config.toml
arch = "shufflenet_v2"
train_examples = 395000
horizontal_flip = false
num_classes = 800
depths = [2, 4, 4]
label_smoothing = 0.05
max_grad_norm = 1.0
epochs = 10.4
final_lr_fraction = 0.1
Rows from block 6 of a small image classifier, named by matrix and row number. Rows with one number belong to one channel. Each number is 128 + 24 x the weight over its row's rms, rounded and kept within 0 to 255. All counts start at 0. Numbers have three digits each.
Before each channel's rows are labels from the 100 images, of 14848, where the channel reaches its highest value: "responds to" is what is common among them. Only what is clearly more common there than usual is listed. The data: pen-drawn characters of a made-up script with 800 signs.
# p10: first pointwise conv (model.blocks.6.p1.0.weight, 320x320x1x1), inputs 108-161
# p20: second pointwise conv (model.blocks.6.p2.0.weight, 320x320x1x1, transposed), outputs 108-161

responds to: two strokes
p10.72:106127176131168073101120164174100151161156127153152119107126135077132114123130124148137156095110140103120122099107135120085173121112115125140117111075129161124108
p20.72:133112133165167110143160118132166115111148146152166113142130126144146109123126097091137121133167157104150129107159138134112160128180139115111105102117164149127131

responds to: three strokes
p10.138:141100133108124090089130132089153120112125116159134154108142114129124137106139135113127087073097110120125147105177149105133112120084140067120103132170131159152143
p20.138:108157148137155149115132131119166150117131114171114096130139137125101162127156149134089129095108141147133153143116113101138121088135109111070105148156162121127129

responds to: one stroke
p10.244:133116135076113089119146117169123148143116115132100134137113137154108101114126131110120103123113132110141136124152083121109122118112097149149154114144165159130090
p20.244:095123080122158154170119135138110076125148142190135131113135118156139149104137173128086142127121121165110116127106128114141102085102130125092103150107083093134154

responds to: thick pen
p10.258:148149110127134112131093134116109157116090128139110092153139178101151121108175130135097144114202151129135129137149158117138149154068121092095107150128132144135077
p20.258:111113198149081155131136130132145143120194173113152111179182092138131131172133134107079112150122123100116155120173156071119145118143107124141154131110110098141120

responds to: one stroke
p10.319:088161150098109125120137159122147143103151178126146104137164099139120131119132115121088081106145107110098145135134102147107109129159146150129104124082111126150105
p20.319:077116143081143115122113108153122109117132126147187127120160111162159137125096146125119100156137118085134135136140145120114149132089083106085094137084119151137131

responds to: only straight strokes
p10.227:132120097112145136134126113132117077121095143129115111119144087112143115113092096138118103133119109102165110118147143104122186129116109118186109061139094112120091
p20.227:180135109117131150183160136087068148105132137136132152111070195160139111166126154121129144094118121150131109156171117120104169141189095120171155138155154091142097

responds to: one stroke
p10.263:146099159105131131150176129149106097086140093131153101137123101143107127146159142182139142097116131097147140144119147113117121138096115138168116119144116116098149
p20.263:161121122126105080127100151140186159094148113166159165095142144092147099131126123107054166148114157156154111133123116102106127144141137103104113168142130132100133

responds to: only straight strokes; one stroke
p10.45:098092127126097165099106095131138111124071106143147153162114128156083141070149221100097147134086121163117123130081173129121147139098142155131146134124121130122122
p20.45:121125157117094132095085092104153125134141151099119146115080165128080106124140181121118092085139138121114143109138131185118116131107127142152153139098119149115092

responds to: only straight strokes
p10.179:113111113129134164118152143139135099143100108105108139088131147115076167084131122131141082104106118134150101108118139076102107139137138127169064125138138127093123
p20.179:101099091148162132138108145093124047100116173076138111150114075114112132163133158154116114116138134153115153076121158105138145124133124088114093134116196114134139

responds to: one stroke
p10.199:152128126166152104157112191116095111112135147171140149124106117133143122121098127096107133069142105091141179147136133161124134105098153133131134079149137112129124
p20.199:091104130144161115159166082164116147111111129138144161147090124086122148147144150120143097161109099123111111171079156116123065050120160146122126140129155184115130

responds to: only straight strokes
p10.85:147167190136159098140112162131095105128101136131101117143153077127125112130173153146153106099145145173130127157130088130150148139092168134142128105168093099084150
p20.85:145136114128123113131167115119116167117137086112122075136129160174120142152107133136130150143111142164137124187165126142144122091143116137117168125148066174149140

responds to: four strokes
p10.3:080131132139117173121095144108145150114101129084088132108158138125104109102101103119154113172137137104156074124141127142138090199131125122113135110121101134125104
p20.3:136150132137148176179151140172168165103133118152140101147138109184151113099121123118109140169093092126113130139160134153107150147120080104148141115110121171132131

responds to: four strokes
p10.115:110088116094124092125105106129143086132120129089119139098156155138143160139131100126125158128124112140091123084138116062141131123102090129148106133128123133142146
p20.115:092091158137110134107097133150141132143133172113139111087120115082175126130159139122138118188133176100132145081157095143141111097130145130144115138138109125157126

responds to: one stroke; only straight strokes
p10.48:160099124116157099098134113193112170123122181103153159100109117148122116135151123092142137119113117111099101106162123133129169151123112138136092134130100108156119
p20.48:145154122144140112103130143118153147110172144127171111125075136141131115137105134131142142153138120144106153144145097119148129149125094115117126118132109147147130

responds to: two strokes; only straight strokes
p10.278:123136134119135115135116125115158143185139150143111140147122102133121155130113113120161111099128150133096124153135125121071178136127125134100153098156131130103115
p20.278:138170126119114157119152094164102106134146133108113128149145112174126105090115137124123108177160075115155138107113114111162094118133133100093103137077163109176129

responds to: only straight strokes; one stroke
p10.299:120152111097138116143114115141128150128124090077105084082130135137071086128143126149157124138157093145168131133134101111153147114123163121107176111154106122137139
p20.299:184134117103110093149140174108188127144106104118141157123107136132109138129132113093117087108133109120086143151130128121114108091135137120110085119132202112094140

responds to: four strokes
p10.303:111133149148150119107113114109146110153095111099115096128129096087152160127159083107132207161127156121110146108128151107101132169150152126109129147149150098104108
p20.303:113132123148129150187120145131136114097115135157116160139118141121136131151122139149106133097127130154103164151166107176170122095161171107076136157138089101088119

responds to: two strokes
p10.306:108173147089163137136104104089126178149125172151134131096146150186124075124152142160127117140158134106098129150129155106116134112124113123111156140117129121146106
p20.306:126128116074155118132127117113121139125164078090098092141132145149126116095133129153105117095102124119146128122150089119120081116161109123149097114137124090124129